Rows from block 5 of the decoder of a small segmentation model, named by matrix and row number. Rows with one number belong to one channel. Each number is 128 + 32 x the weight over its row's rms, rounded and kept within 0 to 255. All counts start at 0. After the name is the row's rms in percent of the matrix's.
After each channel's rows are labels from the 100 images, of 14976, where the channel reaches its highest value: "patch colour" is the nearest of a few named colours to the mean colour under the peak; "responds to" is what is common among them. Only what is clearly more common there than usual is listed. The data: simulated stained blood smears.
# convs0: first 3x3 conv (decoder.decb.1.1.convs.0.weight, 48x48x3x3, each kernel summed), inputs 0-47
# convs1: second 3x3 conv (decoder.decb.1.1.convs.1.weight, 48x48x3x3, transposed, each kernel summed), outputs 0-47

convs0.34 092 [ 46 144  80 112 122 132 122 168  87 188 100 127 152 120 120 125 118  57 109 166  86  94  81 150  91 104 102 129 144 156 137 137 142 131 108  79 128 120 117  49  94  92 119  93 122 130  89 139]
convs1.34 089 [135 109 178 113 138 128  79  77 159  56 130 145  77 113 121 138 182 134 178 104 143 114 187 138 139 157 114  77 114 119 167  98 138 113 111 135 104 186 108 166 184 118 138  82 157 102 138 168]
patch colour: purple
responds to: lobed nucleus; crowded; spiky cells

convs0.39 117 [124 132 103 141 139 155 107 111 118  95 158 184 130 124 140 140 114  90 138 111 108 111 150 109  64 121 121  79 183  95 150 147 141 143  67 132 106 156 102  15 112 146 146  88 160 115 113 187]
convs1.39 149 [163 123 134 134  83  85 125 136 142 165 106  44 147 151 129 123 170 135 114 145 175 135 102 133 102 113 109 185  72 173 127 141  86 149 164 123 156 114 117 136 122  89 105 162  73 152 101  48]
patch colour: purple
responds to: dark grains; crowded

convs0.23 106 [194 116 135 161 143 140 109 168 140 154 156 137 174 139 130 143 147 161 117 160 121 191 179 130 159 144 140 118 195 108 166 194 130 151 155 148 168 116 119 178 159 130 132 211 145 125 164 117]
convs1.23 086 [105 123 167  84 116 136 171 146 144  99 152 115 131 105  85 120  66 178 134  84 122 111  67 152 142  63 166 122  82 124  85  63 149 160 120  82 102 172 173 134  99 144 111  98 134 149 110 124]
patch colour: purple
responds to: two lobes with orange grains

convs0.32 077 [206 154 112 149 153 109 191 133 150 197 144 127 143 137 163 120 113 185  96 175 166 208 153 125 118 113 125  94 101 104 130 123 168 157 148 141 135 119 148  73 109  99 139 179 137 156 115 130]
convs1.32 107 [116 174 171 144 146 144  73 181  91  32 152 135 135 146 100 120 148  92  88 103  96 122 111 100 146 159 146 142 182 119 141  97  83 122 119 116 148 125 143 173 201 159 112  99 136 109 160 133]
patch colour: grey
responds to: dark grains; kidney-shaped nucleus

convs0.7 058 [156  72 134 107 170  24 120 106 113 108 160 140 123 167 133 104 124  94 136 155  88 134 101 146  91 125 189 106 142 125  98 119 119  73 134 100 127 147 100 114 159 117 120  52 137 174 158  98]
convs1.7 078 [134 174  71 149 114 201 136 131 140 134 119 146 124 117 109 129 182 129 148  91 208  89 119 125 167 109  65 142 152 107 157 103 124 121 120 145  93  51 158 115  88 139 136 138  82 111  87  98]
patch colour: purple
responds to: two lobes with orange grains

convs0.47 098 [134  89 128 115 121 120  78 126 130 134  86 177 202 117 116 109 168 106 136 136  72  87 112 128  94 146 174 153 113 130 182 138  42 108  84 167  94 114 144  89 127 157 129  72 149 135 117 100]
convs1.47 116 [145 137 144 136 103  98 170  81 152 152 159  72  45 137  97 142  59 166 153 158 162 164 164 180 123 117  96  88  87 100 109 128 175 138 177  75 101 145 116 145 116 145 135 141 118 121 129 111]
patch colour: grey
responds to: band-shaped nucleus; spiky cells

convs0.38 084 [105 186 138 141  70 127 145 157 148 149 117 163 128 123 157 162 112 113 153 150 105  84 158  90 131 112  80 155 141  92 130 142 220 205 123 115 151 118 129  97 140 105 147 176 152 152 125  63]
convs1.38 095 [107 149 152 139 187 132 115  92  75 136  97 119 124 159 152 151  87 107 175 116 171 123 109 116 112 160 153 122 143 155 163  92  63  82 160 136 138 152  96 140 121 100  59 111 134 124 124 224]
patch colour: brown; purple
responds to: dark grains; crowded

convs0.0 045 [ 84  67 140  89 160 130 193  95 128 149 207 144 118 127  90 122 147  93 178  95 146 168 122 112 142 113 136 105  95 123 126 111 116 115 152 143  83  93 104  80 107  80  83 111 164 155 172 156]
convs1.0 074 [162 186 112 125 151 139  73 156  84  85  95  80 128 161 147 111 158 115 132 138 115 126 133 107 100 119  72 112 190  92 150  67 172 119 110 124 127 126 114 123 174 143 162 163  53 143  82 115]
patch colour: grey
responds to: dark grains; spiky cells

convs0.40 113 [123 205 134 156 155 175 130  56 162 125 141 159 136  98 127 149 130 146 152  74 169 111 170 122  91 129 114  93 153 141 115  69 200 111 127 138 112 140 139  87 154 134 132 181 124 184 118 165]
convs1.40 120 [112 120 124  98 109  25 111 219 110 129  93  78 114 139 157 122 151 120 101 163  89 129  69 146 123 137 128 142 173  88 110 141  57 125 104 137 161 109 137 154 119 121 133 120 130  86 138  99]
patch colour: pink
responds to: kidney-shaped nucleus; dark grains

convs0.5 194 [ 80 130  64 160 148  91  98 104 119  98 107 128 147 136 138 150 136 124 120 122 136  43 109  61  60 129 104 126 122 111 132 110 114 107 102 144  47 131 124  59 137 105 128  63 118 119 131 131]
convs1.5 127 [ 91  90 171  62  83 147  85 196 118 146 145 135 129 121 106  85 102 144 133  88  86  99 123 194 169 111 138  93 147 122 108  88 155 140 118  96 189  84 163 133 115 160 148 159 125 127 135  91]
patch colour: pink
responds to: crescents; platelets

convs0.10 055 [118  98 128 112 123 130 155 114 110 127 106 129  62 147 196 112 181 146 142  74 126 109 112 138  79 118 141 148 186  84 157 155 186  67 140 153 110 102  82 123 109 134 127  54 152  83 140 131]
convs1.10 072 [ 72 121 157 125 175 118  96 120  53 153 141 117 153 172 121 122 134 106  92 125 114 120  77 156 100 113  77 132 106  98  88  71  98 167 105  80  97 107 191 105 171 135 107 143 114 104 142  77]
patch colour: white
responds to: dark grains; crescents

convs0.41 112 [ 54  80 147 129 101 160  33 115 108 129 115 140 151 141 124 114 108 113 112 165 118  70 103  94 115  86  80 129 123 115 145 127  83  96  92 138  91 168 121 116  92 155 100 104  58 109 118 132]
convs1.41 094 [153 144 118 141 121  63 197 173 132 136 137 179 127 111 133 111 141 118 146  68 159 134 146 139 140 169 170 131  85 127 108  88 187 172 170 104  77 102 140  93 143 180 162 111 180 140 115 103]
patch colour: grey
responds to: platelets; crescents

convs0.26 067 [102 174 136 100 168 114 127 199 127 176  78  91  97  89 184 114  95 106 179  85 129  60 105 195 155 120 129 121 171 178 140 126 161 112 157 140 122 136 134 165 120 124 149 133 140 102 122 141]
convs1.26 076 [ 68 141 132 145 114 139  89  60 175 136 166 165 197 143 118 127 133 113  93 167 152  94 126 110 168 158 175 122 123  97  91 127 124 159 109 112 175 139 115  90 170  80  95 169 141 182 154 115]
patch colour: purple
responds to: band-shaped nucleus; spiky cells

convs0.43 178 [ 82  98 101 117 128 100 100  72 136  89 103 114 124 143 117 121 129 127 133 126 141  67 129  98  55 133 125 115 151 129 119  86 138 106 105 117  96 121 102   1 103  77 125  86 109 128 105 128]
convs1.43 102 [166 211 160 125 107 142 109 231 117  96  68 169 117 113 132 129 188 139 112 113 118 142 128 106 114 158 138 101 139  94 158 108 123 150  70 141 115 134 168 180 150 156 131 150 140 162 144 123]
patch colour: grey
responds to: platelets; spiky cells

convs0.9 131 [ 63 121  95 137 139 119  44 121 133 120 100 146 150 120 136 106 152 102 150 113 137  51  80  75  48 137 106 121 125  94 139 121 137 108 112 144  53 157 145 115 131  85 125 108 142 106  89 117]
convs1.9 100 [129 149 126 147 113  76 145 179 120 116 139 184 117 126 116  99 128 165 104 136 102  83 110 131 113 162 148 141 123 140 123  75  65  98  73 114 193 110 125  72  66 165 133  97 131 127 190 173]
patch colour: pink
responds to: crescents; platelets; crowded

convs0.37 065 [ 90 180 109 133 172 145 121 182 105 117 219 130 120 110 161 139 107 108 115 131 159 108 162 167 152  86 118 105 186 102 134 186 146 125  68 116 129 130 162 181 111 181 118 139 125 151 122 165]
convs1.37 091 [128 107 177 145 141  69 101  15 137 128 127 115 140 152 105  90 187  94 123 145 143 117 126  97 198 131 133 111 103 133 121 102 150  99 150 198 111 157 121 104 120 151 111 102 169 114 161 119]
patch colour: purple
responds to: round nucleus

convs0.30 053 [164 187 150 110 130 172 161 180 119 159 141  98 122 121 139 149 154  89 191 104 108 138 124 148 143 125 166 176 147 147 124 153 107  65 166 135 127 112 100 103 156 150 168  37 174 100 120 111]
convs1.30 089 [111 113  99 156 107 110  98  34 181  82  87 165 136 125 122  99 110 148  83 135 128  80 120 136 108 141  93  91 170 121 140 107 154 149  66  94 135  81 106 144 128 125  90 183  88 166 119 132]
patch colour: purple
responds to: band-shaped nucleus

convs0.18 066 [136  84 111 113 170 154 155 114 126 106 110 106 106 145 104 153  86  79 129 155 165 139 137 160 144 111 140 119 143 140 136 103 130 158 133 106 121 171 104  62 162  65 142 248 141 115 174 139]
convs1.18 089 [141 143 136  99 131  67 129 117  88 121  82 130 133 153 133  81 139 149 164  92 161 190 128 109 172 164  84  87 149  89 123 109 129  68  94 162 172  93 145 198 118 136 116  93 156 166 129  87]
patch colour: pink
responds to: platelets; band-shaped nucleus; spiky cells

convs0.3 110 [122 120 112  83 126 129 128  90 110 181  99 163 125 148 147 126 130  91 126  84 152 115 100 120  99 116  65  96  76 139  99  80 120  68 123 140 123 110 111  46 126  58 117 155  94 117  77  86]
convs1.3 102 [ 94 102 146 169 128 146 143 206 145  67 133  98 106 104 124 148 146 119 108 153 106 126 193 115 143 162 179 139 144 163  97 118 160 113 151 149 142 168 131 140 116  92 105  96 173 152 188 205]
patch colour: pink
responds to: platelets; crowded; dark grains; spiky cells

convs0.35 156 [ 48 181 133 137 150  70 111  97  97 142 134 122 122 124 123 109 164 144 127 140 122  73 136 105  71 130  64 152 124 122 123 124 131  96  75  86  61 125 121  77 130 156 123  52 112 119 138 127]
convs1.35 096 [175  62  90 132 137 205 115 136 167  75 106 140 156 121 155 115  84 115 122 116 162  62 121  74  76 120 196 105 134 113 130 147 121 139 141 133 133 131 138 142 124  96 129 186 141 159 136 178]
patch colour: pink
responds to: crowded; crescents; spiky cells

convs0.11 102 [188 179 156 166 162 115 112 180 111 198  96 103 142 136 181 111 113 172 134  91 189 137  94 158 135 163 147 138 179 115 146 148 160 114 184  97 160 153 126 118 115 180 106 126 128 123 160 137]
convs1.11 078 [119  98 153  90  82 153 101 112 139  93 141 148 142 126  96 146 160  66  51 151  98  91 142 128 138 102 131 117 105 115  66  91 171 156  49 150 111  82 145 161 169 126 163  93 109 118 127 150]
patch colour: white
responds to: platelets; ovals

convs0.46 068 [240 101 123 137 129 143 166 117 129 151  99 141 157 122  63 129 103 139 155 164 112 217 156 125  78 152 153 157 158  81 156 114 140 135 120 121 123 183 103 100 116 119 129 120 151 113 163 120]
convs1.46 099 [ 96 125 141 147 115  91 121 170 144  87 122 119 119 104 191 117 175 131 143  89 162 101  83 188 161 133 146  67 129 165 110 126 143 134  77  82 150 109 187 172 107 168 158 123 167 106 145 177]
patch colour: pink
responds to: crescents

convs0.12 120 [151  97 153 127 127 166 122 154 143 181 177 127 175 134 137 133 120 128 109 168 131 167 152 161 169 127 140 119 159 145 131 203 134 153 166 116 170 120 164 224 130 202 139 141  93 133 160 150]
convs1.12 097 [123 149 191 148 134 130 161 112 162  84 122 126 100  80 109 147 150 144 107 109 109 129 101 139 145  79 165 149  52 138 120  90 127 139 134  90 108 144 173  94 161  57  97 128 141 148 111  38]
patch colour: purple
responds to: two lobes with orange grains

convs0.24 093 [141 147 143 144 159 102 208 186  84 168 134 124 113 187  64 101 149 105 126 143 127 142  73 104 101 151 156 131 192 166 125 156 173 102 141  98 171 151 101 169 124 101 101 121 146 144 129 104]
convs1.24 084 [110  78 130 111 148 140  94  86 148 118 109 119 160  97 202 169 103 113 142  48 148 105 174 121 163  94 104 127 112  73 123  61 130 116 160 162 101 119 100  57 101 112 140 142 106 127 107 125]
patch colour: purple; grey
responds to: two lobes with orange grains; spiky cells; band-shaped nucleus

convs0.36 051 [ 58 122 121 118 173 156 204 147 133 147  97 131 112 110 179 119 103 147 183 100 138 138 153 177 105 156 131 178 126 156 150 128  99 102 169 171 124 122 117 119 173  69 137 190 118 128 165 161]
convs1.36 071 [131 166 130 158 159 164 114  97  98 134 134  57 159 118 124 130 114 140 105 138 154 128 143  96 165 116 116 133  98  68 142 106  71  70  97 112 191 139  91 140 112 148 138 165 146 209  68 103]
patch colour: pink
responds to: platelets; spiky cells

convs0.31 109 [134 123 157 122 141 131 180 162 136 165  93 152 159 120 170 119 194 187 123 131  72 187  94 104 129 155 147 174 121 149  89 134 108 122 142 109 136 114 189 152 170 169  91 121  88 152 100 183]
convs1.31 111 [ 98 137 127 124  93  89 159  66 128 125 170  91  66 140  97 120  86  74 106 159 226 103 120 133 121 105 111 115  92  95 115 153 142 125 138  94 159 155  83 172  69 118 152 133 137 129 131 107]
patch colour: grey
responds to: two lobes with orange grains

convs0.29 087 [ 76 169 121 146 108  75  73 185 130 173 123 137 141 112 195 158 154 143 115  97 160  83 122 117  88 125  91 151 137 122 148 191 194 115 143 151 104 153 158 150 138 170 137  93  78 140 134 119]
convs1.29 079 [126 146 137 110 151 161 105  50 164  93 156 122 126 120  91 124 131 117  80 156 103  82 214 144 156 171 120 129  77 129  94 141  94 132 106  98 132  93  93 159  85 150  82 102 189 118 146 138]
patch colour: purple
responds to: dark grains

convs0.33 108 [ 70 139  91 128  99 104 103 144 108 148 120  92 213 128 144 130 189 136 135 146 141  74 154 190 157 151 194 103 105 126 113 139 161 150 159 120 140 121 101 149 146 101 121 115 157 140 169 202]
convs1.33 126 [156 125 123 145 143 129 155 113 149 160 146 166  52 118  73 120  41 152 106 117 107 171 101 109 160 104 113 181 137 115 154 141 162 120 142 132 122 140 111 104 111 185 158 162 121  89  94  49]
patch colour: purple
responds to: round nucleus; spiky cells

convs0.45 107 [ 77 146 113 132  91 161 120 124 153 135  90 111  98 118  82 128 110 121 129 128 114 132 141 115  88 119 114 142 182 125 176  85 162 144 187 143 137 103  63  33 142  52 134 129 151 109 112 170]
convs1.45 092 [175 139  86  88 183  67 100 115 106  82 136 162 154 129 184  87 163 112 147 153 154  99 141  88  82 151 149  94 112 121  86 130  75 117  70  95 144 162 116 122  79 149 126 145 148 150 158 102]
patch colour: pink
responds to: platelets; crowded; crescents; dark grains